Weights of a small segmentation model: soap at rate 0.0017.
Rows from block 10, named by matrix and row number. Each number is 50 + 12 x the weight over its row's rms, rounded and kept within 0 to 99. All counts start at 0. After the name is the row's rms in percent of the matrix's.
# conv: 3x3 conv (model.mid.1.conv.weight, 256x256x3x3), inputs 44-54, a 3x3 kernel for each
conv.151 093:21 37 88 44 69 44 63 43 47 59 48 58 41 52 59 42 41 38 45 45 37 42 39 48 48 61 45 45 64 55 53 57 48 34 52 60 56 61 54 55 50 59 53 56 53 40 37 50 46 58 45 56 52 48 28 35 41 26 58 59 31 42 50 42 44 39 59 51 48 60 45 50 36 49 54 29 32 50 60 61 40 60 42 36 35 61 45 56 56 59 38 69 82 59 48 23 73 66 77
conv.152 097:69 87 50 48 34 49 47 47 61 39 52 39 55 48 46 53 48 47 50 43 48 46 49 57 49 50 53 45 42 59 49 44 53 54 60 48 52 46 57 48 37 65 45 62 58 58 52 50 49 51 46 58 48 40 69 65 31 68 47 70 48 43 39 54 58 56 46 45 60 44 51 47 61 23 32 56 80 69 59 40 52 51 43 45 45 50 62 42 28 62 71 65 82 38 60 63 53 52 36
conv.153 101:52 38 24 76 56 55 65 69 08 45 51 47 62 49 56 55 56 50 52 60 78 72 74 40 51 57 57 48 53 49 45 67 51 38 43 53 49 55 42 49 54 47 61 40 54 48 39 60 42 60 35 54 43 37 13 48 50 33 23 43 46 54 44 48 58 60 41 43 47 59 60 58 22 38 51 24 58 14 47 43 32 52 46 51 42 59 50 49 60 67 26 46 60 43 58 49 39 50 00
conv.154 095:71 68 44 49 35 48 83 71 44 39 55 55 58 49 42 51 44 45 60 68 39 52 46 39 37 48 52 59 49 69 54 42 51 51 63 38 58 56 52 42 55 64 44 60 62 48 48 48 60 57 64 54 53 46 35 28 26 66 80 81 43 86 49 49 61 54 51 58 63 46 48 31 46 36 48 84 94 36 47 68 65 32 41 50 65 45 53 61 47 44 53 85 72 45 67 54 31 26 43
conv.155 070:57 46 76 34 63 50 69 44 44 52 33 56 47 42 56 48 53 39 34 59 61 64 34 39 34 51 57 53 47 41 51 64 61 57 50 37 58 59 48 51 49 53 48 52 34 54 64 63 56 59 40 59 36 54 52 72 70 51 47 46 49 61 16 52 50 56 55 58 46 42 56 32 68 65 69 68 63 49 46 41 51 42 41 56 59 34 47 54 42 66 43 85 60 34 57 26 51 46 95
conv.156 082:71 61 04 73 54 49 53 69 46 59 59 49 52 51 52 47 57 59 54 59 59 29 35 47 29 39 54 58 56 52 44 58 46 36 46 60 52 39 64 43 56 48 50 56 56 39 47 62 48 52 45 44 51 39 11 44 59 78 56 43 49 66 55 52 53 65 55 41 39 47 64 46 42 66 50 53 54 61 57 44 43 35 60 43 45 44 42 58 56 62 69 72 66 50 65 59 38 32 10
conv.157 187:38 10 62 20 42 27 45 57 50 57 54 56 45 51 54 43 44 46 54 59 56 33 22 42 50 49 40 58 53 49 41 48 47 41 50 42 52 47 51 62 54 47 53 50 49 49 49 54 53 48 57 44 49 47 47 47 55 14 37 24 15 37 21 46 51 54 42 42 53 52 54 39 52 68 37 49 61 65 63 65 13 51 44 54 43 48 53 61 47 60 70 35 53 41 46 56 77 48 52
conv.158 071:68 55 99 38 62 63 49 51 55 41 37 41 65 56 58 62 55 58 55 44 51 60 54 68 65 42 61 56 55 41 63 62 41 48 43 39 51 52 42 67 40 49 47 37 57 53 62 44 38 43 60 40 43 59 52 74 52 45 69 46 27 35 50 46 58 67 51 63 41 40 60 44 40 65 26 66 53 86 53 31 54 48 61 61 45 53 55 43 58 57 61 48 76 57 28 76 77 57 73
conv.159 070:58 94 71 56 59 26 77 72 84 39 34 43 59 61 49 59 54 32 51 48 34 53 60 57 53 39 60 51 42 63 57 58 53 34 33 56 39 52 45 35 46 61 62 48 62 62 37 47 67 58 58 35 47 40 66 58 78 33 68 51 75 78 51 54 55 61 57 44 44 53 61 41 79 46 30 65 60 63 62 67 23 50 48 54 54 57 48 40 37 48 46 33 42 29 32 45 89 59 58
conv.160 072:40 41 73 30 43 61 34 82 38 33 63 55 49 46 52 39 43 44 46 35 42 49 53 47 42 48 39 57 53 40 44 44 49 48 32 55 42 59 52 33 43 39 54 56 58 49 58 57 39 56 60 39 43 58 39 46 47 46 38 36 31 65 38 50 59 57 43 39 60 52 54 50 80 47 42 60 42 50 59 57 45 55 55 54 54 36 57 66 63 64 97 62 56 38 44 73 37 55 48
conv.161 100:87 59 50 54 32 71 53 45 38 39 48 55 62 49 44 51 40 60 35 29 22 44 42 52 42 55 63 51 39 49 51 60 47 58 56 57 58 61 54 57 49 52 46 45 46 53 58 47 57 51 57 53 54 54 57 50 46 57 72 70 42 48 35 48 37 37 63 51 49 37 56 40 47 47 40 47 75 85 46 70 38 67 54 50 48 41 43 51 53 57 68 95 70 00 00 33 60 56 53
conv.162 072:44 92 64 49 65 27 78 64 48 52 41 43 50 50 46 49 66 57 51 34 37 59 47 47 60 49 54 50 58 36 56 55 52 52 46 50 57 59 37 47 40 54 60 36 47 52 58 42 63 52 37 45 61 46 64 69 53 21 67 51 64 66 41 37 34 44 39 64 57 43 36 35 52 41 46 47 32 72 41 51 59 34 43 33 60 67 65 50 53 67 29 59 77 56 63 27 62 62 56
conv.163 086:65 18 68 60 30 60 17 33 68 44 43 59 33 46 43 60 50 59 64 61 47 43 37 49 59 41 47 37 58 52 42 37 41 59 59 42 63 60 52 52 46 41 49 45 50 61 60 43 51 58 62 57 50 48 19 46 35 48 75 81 46 67 51 55 42 54 36 51 61 62 52 38 58 34 59 35 60 82 56 33 69 42 48 43 34 46 41 37 49 39 57 54 79 79 70 41 12 33 43
conv.164 066:58 40 53 49 69 58 44 10 71 55 45 58 40 51 52 40 40 62 43 59 74 29 36 56 35 43 38 38 45 56 61 65 43 36 43 39 55 54 39 56 39 50 40 40 33 52 58 52 60 43 52 59 53 62 29 63 29 50 75 38 37 60 40 39 46 45 40 34 50 42 55 52 53 36 62 62 10 64 35 53 39 62 44 47 34 52 53 42 41 54 65 85 76 62 58 44 56 62 50
conv.165 064:41 57 79 70 69 47 56 46 60 37 59 60 39 56 33 35 62 40 63 32 31 41 61 42 54 64 50 47 45 61 38 57 34 29 56 61 34 38 57 47 58 42 58 63 48 55 45 42 66 69 40 48 34 48 38 65 66 52 34 41 37 34 52 67 67 44 44 34 37 38 47 63 93 50 59 52 42 77 52 63 42 55 43 50 43 40 57 42 45 51 57 52 73 62 55 47 47 50 70
conv.166 171:23 27 56 20 66 37 64 54 49 53 47 56 48 46 55 46 54 56 51 45 36 39 60 58 51 61 52 60 57 49 64 52 57 49 49 45 49 52 46 53 49 43 52 58 55 56 44 50 56 53 43 48 49 48 27 50 53 25 10 56 45 38 29 52 40 50 40 46 48 48 50 51 67 50 44 99 50 34 18 47 58 44 45 42 37 57 47 57 49 41 63 78 40 35 54 37 33 76 16
conv.167 070:70 45 44 22 64 57 44 54 49 57 43 58 49 50 39 44 41 60 59 46 48 31 51 54 48 54 51 67 65 44 49 54 42 47 49 46 39 61 39 57 66 64 47 42 56 42 52 53 62 52 56 65 45 49 66 28 43 64 39 66 67 38 63 36 53 50 43 49 45 57 52 37 43 38 64 35 49 34 63 90 47 31 37 54 41 55 54 52 55 44 55 68 46 40 66 40 62 58 40
conv.168 184:56 53 66 33 33 24 50 50 55 49 56 45 45 52 54 51 47 53 56 50 51 56 35 49 44 50 48 52 63 55 54 68 59 44 46 45 57 51 54 49 48 50 53 53 51 49 49 53 56 64 52 45 46 49 47 45 61 19 22 31 37 40 32 45 45 46 48 41 49 59 51 40 64 80 64 43 69 64 49 62 08 53 63 45 50 49 51 68 54 55 77 45 56 11 45 31 62 43 77
conv.169 070:24 52 62 51 41 53 56 71 55 51 55 36 45 55 60 59 39 37 64 73 45 30 63 52 54 60 60 65 40 47 32 46 34 55 57 36 61 39 54 34 31 58 47 41 63 55 49 50 57 61 56 49 56 58 68 39 82 78 35 44 52 48 50 64 60 67 41 46 38 38 44 41 48 32 55 63 69 52 79 75 33 49 54 52 58 35 37 57 42 41 53 71 49 60 46 35 64 66 43
conv.170 142:66 40 43 13 08 38 67 38 48 53 52 42 54 50 49 50 43 46 72 57 57 27 32 49 45 32 43 47 45 56 43 57 47 47 52 60 51 50 49 43 41 43 60 49 44 36 35 52 68 65 47 52 53 49 69 68 72 76 89 49 64 58 91 51 38 38 50 51 50 63 49 43 52 39 54 46 48 31 48 33 48 61 51 50 49 50 47 55 48 52 76 41 55 15 40 32 35 13 32
conv.171 068:55 68 58 63 23 47 49 64 42 65 47 50 49 63 56 49 55 60 64 66 44 56 48 43 58 65 65 68 52 42 53 34 48 60 56 40 59 53 53 48 47 45 43 50 46 59 55 41 51 43 56 49 36 46 35 43 73 85 66 79 43 60 59 61 49 65 41 50 58 55 48 77 42 22 17 38 64 38 25 63 64 54 42 38 37 62 50 60 61 54 52 61 73 05 34 49 47 40 16
conv.172 071:68 50 42 45 53 70 37 34 36 47 55 55 52 39 60 58 43 40 62 77 63 61 48 61 48 52 66 59 44 39 42 48 32 50 43 28 60 40 46 52 41 65 64 58 55 35 45 46 66 38 56 59 56 47 51 64 40 40 36 68 65 61 33 41 51 41 43 59 53 65 52 67 29 28 88 46 47 70 59 47 51 60 40 54 45 52 62 53 36 42 63 67 49 33 85 47 40 52 23
conv.173 085:67 51 54 68 45 35 69 32 54 50 59 55 47 48 37 47 48 62 42 34 26 42 57 56 36 53 55 53 50 40 42 59 54 55 54 43 61 57 58 58 51 45 44 40 48 61 56 64 43 62 48 41 38 46 58 49 30 77 38 60 61 41 46 50 48 58 43 38 46 46 59 56 40 35 32 79 64 43 70 56 48 31 69 41 45 53 43 55 57 55 86 72 71 70 43 23 39 46 12
conv.174 091:71 16 61 68 38 75 38 56 58 58 49 52 51 60 64 54 39 56 69 56 43 33 44 55 57 52 52 33 57 56 37 44 49 63 38 53 44 39 52 55 33 51 55 59 49 51 51 52 48 40 37 53 67 41 57 28 64 50 47 48 61 38 42 55 46 47 52 50 53 59 61 47 49 66 39 43 47 56 67 41 53 52 34 37 52 50 48 40 63 50 74 39 46 46 47 52 65 18 70
conv.175 074:40 43 34 62 60 72 65 54 44 47 39 39 64 62 59 59 35 66 66 62 62 47 46 60 54 64 56 38 62 68 52 55 47 45 54 40 59 38 36 55 42 55 64 42 38 51 58 51 53 67 53 59 45 58 60 55 51 45 66 52 54 76 21 48 36 58 53 68 51 38 57 41 40 47 43 26 64 48 62 65 71 37 55 39 46 38 55 46 37 39 67 46 48 61 73 43 52 68 68
conv.176 091:44 48 67 34 61 74 40 43 48 44 54 56 42 53 42 63 60 42 28 38 39 48 61 71 48 51 58 49 51 51 43 60 52 44 52 48 56 48 62 57 38 53 51 48 54 69 52 38 54 36 54 58 61 46 43 63 64 18 49 46 54 62 19 56 47 40 58 52 50 54 40 51 55 43 51 47 37 64 23 86 53 34 37 44 43 59 44 45 44 48 60 69 48 60 77 60 50 44 72
conv.177 094:46 79 90 63 54 22 38 50 35 53 37 59 40 38 42 54 37 45 35 31 30 35 16 33 62 56 43 47 36 41 63 66 69 57 45 39 61 54 58 57 39 41 52 53 58 50 55 44 50 50 41 60 60 62 36 51 19 64 60 96 56 43 41 43 52 41 43 49 40 56 49 45 55 52 35 63 79 67 33 66 62 45 51 41 48 58 45 46 54 49 68 76 78 37 00 22 35 33 41
conv.178 077:66 34 65 63 55 61 49 52 29 34 59 45 43 48 56 56 47 55 46 44 64 66 43 45 35 38 55 44 55 46 40 64 41 37 36 36 53 46 44 54 56 52 62 47 53 60 57 42 41 41 45 44 48 43 27 44 75 30 71 56 50 61 41 41 59 39 47 45 60 47 42 44 54 61 57 39 17 24 51 67 52 63 65 51 41 50 58 58 40 56 46 96 53 47 53 53 42 65 57
conv.179 075:48 49 32 23 80 60 83 88 07 50 53 46 55 33 41 60 46 57 54 53 71 58 50 58 55 60 35 57 63 45 44 44 53 51 39 42 49 39 58 44 45 38 62 36 57 58 55 59 40 58 50 39 65 57 58 45 48 08 42 46 47 41 55 57 62 58 47 54 47 45 41 56 28 48 69 34 55 47 65 43 54 54 33 68 55 51 61 65 36 60 33 50 53 56 72 72 67 57 46
conv.180 197:40 41 61 19 29 44 66 62 55 49 50 59 51 51 49 50 53 53 38 35 34 52 51 51 48 53 48 47 50 52 51 60 57 49 57 59 58 52 51 57 50 45 57 58 62 53 55 52 55 53 46 55 62 50 36 28 44 22 07 36 29 35 39 47 50 41 54 48 44 49 54 45 53 48 50 64 47 34 30 32 18 44 45 52 46 51 54 53 51 52 65 47 53 54 39 48 64 65 60
conv.181 079:80 88 89 23 26 50 74 48 30 39 50 47 56 54 59 40 42 46 23 24 55 25 10 38 44 46 42 50 39 37 57 55 59 40 35 41 49 35 59 56 35 57 55 35 59 38 35 59 46 45 37 57 53 58 44 39 68 84 76 66 69 46 54 52 47 53 47 49 55 47 42 42 48 18 62 49 66 64 43 80 39 66 41 39 39 49 64 63 54 41 76 84 57 00 24 28 50 59 40
conv.182 137:35 13 75 63 42 24 60 66 55 55 54 39 48 44 52 50 55 54 45 39 31 44 54 41 56 55 40 47 48 51 35 52 55 55 53 50 48 49 56 41 53 46 51 54 53 52 48 48 57 56 48 52 59 45 51 60 66 62 34 08 47 69 50 43 57 44 43 57 54 51 56 47 54 62 20 56 26 45 36 56 60 46 43 54 61 53 49 51 51 53 44 26 52 35 83 05 21 33 50
conv.183 092:65 42 11 49 64 46 68 53 49 41 59 58 47 41 51 43 55 62 35 54 69 53 66 38 45 57 42 60 46 50 62 40 40 51 43 40 45 37 57 53 47 43 43 44 56 56 45 57 51 43 48 46 45 58 58 64 21 47 34 73 67 46 40 56 42 50 65 41 39 55 48 63 36 42 76 30 60 45 36 62 49 53 60 53 43 39 58 53 50 51 42 52 24 30 66 82 70 58 03
conv.184 069:79 26 39 44 40 57 65 71 40 48 52 47 45 50 46 38 55 61 64 57 71 58 52 51 51 41 48 38 62 48 65 59 54 38 57 55 51 59 35 42 47 54 37 42 53 45 65 43 54 54 47 65 44 45 52 67 55 32 78 40 35 33 56 61 65 57 60 41 66 50 55 49 50 30 64 59 70 46 38 52 68 64 54 52 57 53 49 42 41 52 54 50 55 49 49 36 61 63 76
conv.185 075:42 35 45 49 70 35 48 57 60 56 41 49 56 61 45 65 43 42 70 60 74 59 63 62 52 50 46 47 55 58 36 59 53 41 49 58 44 54 51 57 57 44 60 46 52 35 40 49 54 50 49 44 52 39 54 54 75 13 68 35 45 86 46 40 37 46 50 59 68 62 39 52 38 60 38 37 26 23 49 70 60 56 61 69 52 58 64 54 37 53 29 28 78 50 67 10 44 41 76
conv.186 079:65 32 64 67 36 63 30 37 59 37 37 51 58 53 54 47 61 59 39 44 48 52 54 48 47 72 66 39 46 35 40 54 36 61 56 45 42 40 61 55 42 51 60 61 63 59 61 48 45 54 51 36 46 58 45 65 37 56 57 44 39 52 47 51 44 51 37 66 46 59 50 58 20 15 26 62 58 63 46 10 41 56 45 57 60 49 57 51 56 47 67 45 65 44 37 30 40 50 84
conv.187 094:33 77 75 78 45 39 67 33 49 53 45 51 50 63 47 49 51 50 37 28 08 67 59 44 58 47 61 51 40 36 45 60 63 51 60 56 51 62 42 62 56 56 42 50 43 46 40 59 56 50 51 45 56 40 49 65 47 51 59 62 43 52 55 37 36 47 55 50 55 50 58 49 39 26 31 63 61 74 56 54 76 45 42 50 52 47 41 66 52 45 35 42 69 46 22 11 43 62 58
conv.188 075:59 91 57 50 74 43 47 68 35 53 53 47 50 27 63 50 44 53 52 48 54 37 45 54 49 38 45 51 51 56 47 41 45 43 32 56 37 43 44 50 40 58 61 48 62 43 38 39 63 42 45 61 57 57 38 41 45 50 81 69 47 59 88 48 39 57 65 71 33 46 55 53 71 33 61 52 50 34 43 43 88 45 52 52 62 43 38 61 56 43 76 99 47 31 20 68 62 54 42
conv.189 102:73 40 36 63 66 54 46 46 35 63 56 58 45 52 47 53 42 61 46 60 70 62 60 58 51 42 45 37 50 46 46 45 48 60 48 57 49 47 49 47 45 50 44 53 47 47 61 60 52 41 43 44 53 43 29 57 35 67 57 57 32 60 22 58 47 53 53 47 49 44 49 48 32 55 36 74 28 33 50 36 24 37 61 54 46 52 50 43 54 48 29 23 71 68 67 41 53 21 30
conv.190 119:34 44 51 18 69 46 52 59 53 59 61 57 42 54 40 43 48 37 53 48 51 59 69 62 56 71 58 44 56 51 50 52 45 48 49 54 51 55 52 59 55 40 55 58 42 54 59 42 49 41 49 64 61 39 33 30 73 27 62 27 47 18 69 45 61 62 44 41 56 56 48 53 45 34 80 49 23 55 90 75 51 55 51 60 46 39 48 42 59 54 86 57 32 58 52 62 67 64 47
conv.191 136:72 35 36 27 39 82 60 29 64 52 56 51 48 48 55 43 57 43 44 35 59 53 60 45 44 58 47 54 58 50 53 46 49 44 46 58 48 52 49 47 55 50 50 54 49 50 51 50 45 43 42 61 61 40 27 28 51 52 51 52 53 15 62 43 54 63 43 51 53 45 52 56 67 44 72 44 55 51 22 41 28 47 52 67 48 35 56 57 47 54 61 41 42 31 70 65 29 72 52
conv.192 073:31 61 69 58 60 50 61 90 58 44 53 60 35 49 44 65 49 48 60 39 40 67 71 40 37 47 58 48 40 38 47 65 55 29 35 33 38 36 47 58 62 47 52 50 59 61 59 41 42 45 50 57 58 29 29 69 64 48 48 41 10 76 27 54 54 47 41 44 48 50 61 34 78 59 32 73 55 79 22 24 47 55 41 52 34 60 72 46 50 70 52 49 53 48 54 27 40 60 73
conv.193 093:46 38 15 48 28 52 17 54 49 54 55 43 53 49 71 56 58 58 55 50 63 52 49 52 67 79 58 44 44 44 47 56 59 49 39 56 44 61 47 56 37 52 53 49 47 49 48 51 48 57 46 49 58 49 52 45 71 54 88 54 58 37 64 39 47 58 59 55 49 65 50 54 30 53 57 15 11 27 72 53 51 68 40 59 47 61 39 42 64 60 52 50 33 28 62 66 43 06 48
conv.194 114:37 62 49 12 47 51 35 74 76 51 51 46 48 52 44 50 49 54 39 34 51 61 83 50 50 58 51 50 56 60 51 51 49 45 57 72 50 40 51 48 55 49 63 59 59 46 50 45 53 48 47 48 52 49 29 64 62 15 38 69 00 29 30 40 53 49 63 69 60 56 58 60 34 83 75 45 49 61 82 62 47 41 62 49 44 42 50 31 49 52 45 30 45 54 38 47 89 99 73
conv.195 211:00 32 55 19 27 71 57 59 48 53 52 55 55 52 50 49 51 49 49 41 49 70 67 45 47 50 51 54 62 49 60 57 55 50 55 50 57 53 53 61 51 56 49 59 53 55 57 43 60 60 48 59 55 51 21 23 43 26 14 55 32 22 47 52 54 47 53 54 48 49 55 56 31 43 48 35 33 31 44 41 18 46 53 56 47 49 54 44 49 53 47 38 40 50 41 35 71 73 50
conv.196 074:46 74 64 46 42 11 64 80 44 47 51 57 44 46 62 49 39 63 35 33 36 46 51 32 65 58 64 45 46 64 41 42 46 52 50 44 53 53 61 57 34 57 54 42 46 61 46 44 43 48 47 45 44 39 57 87 59 72 71 59 35 55 36 56 61 42 64 64 59 62 38 57 48 61 43 55 63 64 66 37 46 46 49 49 62 52 38 38 33 55 45 44 68 21 33 22 42 41 57
conv.197 062:71 66 53 34 49 84 41 41 44 54 34 56 59 61 56 41 39 49 37 43 41 57 63 63 35 62 57 41 56 39 31 44 32 60 44 40 42 44 54 38 34 56 48 61 53 54 61 53 62 34 44 54 51 58 52 42 75 56 40 36 67 18 36 52 56 35 56 39 41 46 56 50 56 46 99 85 59 38 51 63 31 38 51 56 61 35 33 60 44 55 56 57 36 37 29 40 64 81 51
conv.198 103:50 38 57 29 51 43 33 63 81 65 63 66 42 56 38 56 59 53 58 49 37 53 66 61 48 50 43 60 48 50 49 52 52 54 50 52 50 44 42 58 52 41 59 49 54 49 55 57 51 54 40 48 40 45 20 57 30 52 83 21 43 68 45 55 63 53 45 53 57 53 46 48 33 26 36 51 53 72 39 27 61 54 31 49 42 63 43 38 46 49 51 69 42 66 71 55 29 45 17
conv.199 081:67 43 56 68 80 29 44 65 60 48 49 64 57 61 58 46 57 45 45 34 40 49 47 24 42 36 49 60 43 49 37 57 61 55 47 47 52 48 63 46 48 45 57 53 46 53 58 56 41 44 57 45 62 36 53 57 52 77 53 68 26 49 45 61 51 41 51 49 56 43 49 51 19 34 14 75 58 67 56 21 44 43 59 51 47 49 43 40 57 64 51 66 67 48 55 27 48 35 51
conv.200 081:52 41 79 62 37 57 58 69 63 41 36 35 33 62 56 41 41 49 61 57 30 63 53 63 37 57 49 51 49 45 48 43 58 41 55 35 53 57 54 63 62 46 49 61 46 50 33 57 59 52 37 44 55 58 64 71 58 69 51 45 40 54 45 52 54 34 56 56 59 53 37 48 62 87 39 65 52 61 54 65 53 36 46 54 50 44 59 63 59 61 28 36 46 72 48 53 59 59 65
conv.201 090:39 78 84 09 46 52 92 45 45 52 52 54 54 56 57 58 52 45 37 30 48 62 40 50 49 42 49 43 54 47 65 53 51 54 52 39 61 53 52 64 59 55 42 45 54 44 44 42 54 42 50 48 36 55 65 53 80 46 33 56 68 73 59 53 43 60 53 40 50 54 41 46 53 32 55 57 36 41 32 31 38 59 54 41 54 44 50 62 67 45 50 50 48 38 27 48 69 58 98
conv.202 124:30 73 53 41 56 56 39 61 58 57 39 44 52 43 51 55 45 44 76 66 46 63 67 53 48 70 51 46 54 53 56 51 61 58 46 44 56 45 53 40 53 52 56 47 60 53 54 43 53 51 55 47 50 56 56 32 19 47 54 13 31 74 34 60 57 48 64 59 60 58 47 62 66 56 54 66 76 35 53 97 52 36 40 51 52 34 46 44 49 45 77 63 50 45 61 36 55 53 75
conv.203 066:79 74 52 84 47 61 80 77 70 48 38 48 40 56 64 40 58 59 30 40 40 51 54 40 41 46 62 37 48 59 51 47 38 66 41 51 43 36 38 38 44 31 46 49 50 57 51 50 57 60 58 41 56 61 56 72 69 57 83 47 64 53 54 35 51 61 36 36 43 39 52 34 63 57 22 74 70 86 43 55 69 42 61 65 44 62 46 62 39 40 66 73 45 45 48 36 59 51 52
conv.204 068:54 30 54 55 42 43 49 58 58 39 63 50 47 43 43 54 37 59 63 58 59 60 43 39 55 44 68 38 52 51 44 38 58 58 47 58 52 64 43 37 42 52 38 39 45 55 43 48 53 57 54 52 35 52 70 47 73 56 62 38 34 51 55 59 52 43 58 41 33 57 53 53 30 56 50 78 67 58 36 42 38 39 42 47 61 42 57 58 41 62 37 64 46 16 23 40 63 72 78
conv.205 077:92 64 85 23 36 56 46 65 57 41 54 50 56 50 64 41 58 66 52 48 55 35 42 33 34 54 61 52 62 39 49 35 62 61 57 48 47 62 61 42 35 39 54 48 55 52 48 45 47 53 53 55 52 38 34 27 68 81 70 59 79 48 62 54 60 42 54 56 52 37 43 46 39 19 29 96 69 69 68 55 32 42 53 52 58 66 43 33 46 50 93 76 63 32 38 49 37 42 25
conv.206 083:53 73 80 43 37 24 35 34 58 60 48 64 50 51 52 54 47 63 51 47 44 36 44 64 61 60 55 52 45 60 58 58 54 41 63 46 54 65 38 48 57 50 48 52 34 50 45 45 55 57 44 46 44 32 43 42 56 42 94 57 46 63 41 59 47 54 59 49 45 63 60 56 42 39 38 28 31 77 63 77 66 46 49 55 37 50 58 54 44 35 37 68 73 80 49 28 15 51 58
conv.207 103:25 76 52 41 57 55 67 47 67 47 40 40 40 44 56 44 55 45 30 20 24 27 28 49 48 56 52 48 42 47 53 63 60 54 40 45 55 43 46 62 50 51 51 61 63 46 50 36 49 62 40 59 54 52 55 60 44 62 39 46 73 26 65 56 58 50 57 57 44 49 49 46 60 59 34 44 81 36 58 48 38 44 66 51 50 47 65 36 58 40 35 29 43 46 30 33 58 52 52
conv.208 197:18 15 67 31 32 65 56 47 50 50 53 50 41 44 51 55 45 50 48 44 43 56 59 59 45 43 45 46 62 45 43 61 61 53 56 48 52 50 53 48 53 52 47 48 54 47 64 55 60 59 47 54 57 54 59 69 51 39 40 50 49 46 64 52 55 59 52 54 53 48 52 56 56 54 44 85 44 55 45 57 35 57 43 49 50 57 59 40 42 55 38 55 52 35 62 40 66 52 48
conv.209 063:62 55 64 51 44 43 70 32 46 61 46 31 48 49 36 54 45 38 29 55 55 56 35 47 44 44 49 49 56 40 34 40 37 38 47 59 39 58 52 39 45 35 42 40 39 44 52 40 49 56 59 37 45 56 58 45 72 77 46 49 46 52 59 53 31 42 59 47 38 59 29 31 69 75 70 39 33 41 65 72 53 35 47 59 59 44 33 60 58 48 65 57 34 66 27 40 54 51 68
conv.210 088:27 37 78 69 34 27 62 51 30 44 46 54 45 48 56 65 61 62 58 26 34 44 50 42 50 53 60 59 53 49 44 45 47 45 47 46 45 48 61 45 38 44 39 55 45 62 50 52 53 43 50 42 39 46 40 59 32 72 71 99 33 79 46 52 56 52 45 52 56 48 40 46 34 18 13 48 24 78 46 33 70 56 54 42 59 62 70 45 45 45 37 82 90 47 11 44 14 08 43
conv.211 100:68 57 44 03 29 64 46 81 80 46 51 59 48 48 45 50 41 41 42 33 38 51 39 35 46 55 54 49 56 59 49 44 61 39 42 53 54 45 55 60 58 54 52 51 54 50 53 46 59 63 59 53 53 37 54 73 67 11 28 42 42 28 18 51 41 42 46 55 40 41 48 35 49 51 48 46 34 73 51 47 37 38 56 49 52 47 47 54 58 67 56 78 37 41 46 32 63 88 82
conv.212 133:69 67 70 35 13 00 22 38 44 52 50 53 54 58 47 43 50 40 56 48 53 36 37 35 58 63 51 51 61 53 41 52 44 51 51 61 61 51 50 55 40 49 46 49 55 52 54 47 48 51 47 51 52 52 63 89 80 48 79 87 45 49 36 53 47 54 42 55 57 47 53 52 31 41 60 16 26 73 56 35 00 60 52 47 51 54 58 54 55 47 74 92 77 19 00 23 40 15 11
conv.213 072:53 62 66 82 49 50 23 37 44 49 42 52 34 67 50 63 46 48 51 63 50 37 63 53 32 55 62 34 46 61 53 45 57 49 51 34 41 42 48 63 63 65 55 49 51 45 45 35 54 36 48 49 46 39 65 51 47 56 78 77 70 47 33 49 51 65 33 36 40 54 51 43 47 63 40 37 59 85 69 42 53 65 41 55 39 53 52 58 59 49 54 63 33 58 52 46 51 49 70
conv.214 077:46 59 24 34 51 54 69 71 60 48 54 61 42 42 53 57 52 68 33 34 58 46 65 53 60 63 66 35 49 49 42 68 49 51 68 31 50 49 35 65 39 38 44 49 56 49 61 49 45 46 44 39 50 46 38 62 60 68 60 44 38 65 45 42 59 40 46 56 44 40 57 47 46 46 38 67 43 32 44 37 45 55 59 38 64 41 55 57 60 42 41 27 46 19 59 23 40 31 38
conv.215 093:87 13 51 61 62 36 41 35 22 48 62 48 50 33 53 48 55 49 45 48 45 51 48 59 44 34 59 47 43 38 52 53 58 36 45 48 48 49 48 44 47 41 56 47 57 41 62 58 55 51 41 49 38 39 38 51 62 56 53 62 47 59 45 54 43 45 58 47 44 41 56 62 26 41 35 70 28 44 52 51 48 55 49 52 55 35 53 33 51 42 73 44 59 19 23 40 34 29 46
conv.216 064:34 62 65 69 62 22 37 74 54 40 39 64 59 52 51 42 51 61 55 55 53 52 44 57 65 49 56 60 55 49 39 48 39 63 51 35 64 41 40 64 46 56 63 50 42 50 43 32 40 62 61 42 56 47 36 63 85 44 68 42 49 54 46 63 51 48 62 52 53 48 58 58 55 41 46 16 22 41 45 71 48 41 60 59 60 50 48 47 49 41 16 53 40 40 42 34 73 76 54
conv.217 095:50 39 44 49 44 46 77 88 65 46 49 51 52 41 35 53 52 54 45 35 60 59 54 44 50 57 53 46 43 49 58 44 41 48 48 51 56 40 42 51 50 45 45 59 49 44 57 54 52 44 44 60 58 56 41 48 53 27 54 41 67 52 42 51 44 42 43 46 53 49 34 53 69 77 52 46 44 31 36 75 53 45 54 50 44 32 51 60 40 64 58 59 16 79 45 32 65 80 97
conv.218 107:48 09 88 50 54 53 31 56 53 58 52 54 46 35 50 61 57 46 47 50 47 63 58 54 56 53 43 45 57 54 50 53 63 45 46 51 54 51 52 54 56 54 50 47 60 48 61 50 50 44 56 54 54 54 33 65 51 64 36 52 46 41 53 57 57 45 52 44 52 57 54 47 31 54 33 91 31 53 44 17 32 39 56 45 50 52 46 45 50 53 74 51 62 51 41 53 38 45 35
conv.219 072:79 45 90 16 78 37 77 42 55 37 55 51 58 41 46 52 55 39 40 34 37 55 35 43 34 45 55 37 49 41 59 52 49 43 64 34 56 50 54 54 45 41 62 38 60 61 47 53 53 55 52 35 50 52 37 39 61 50 70 70 87 50 48 53 58 38 63 38 59 50 54 52 41 68 34 54 30 75 34 62 74 58 66 35 56 51 59 42 32 51 46 67 67 46 33 47 33 59 68
conv.220 072:61 70 22 49 55 47 49 65 67 48 52 56 46 43 33 59 49 44 66 59 65 55 52 41 57 62 51 50 52 50 55 52 44 59 54 35 42 41 39 47 55 52 48 37 43 48 50 50 63 54 49 39 59 47 35 60 65 50 84 54 43 42 36 59 47 54 52 67 34 51 48 38 51 39 53 35 54 42 55 54 60 45 69 36 56 33 40 63 38 61 56 68 34 38 42 32 64 74 50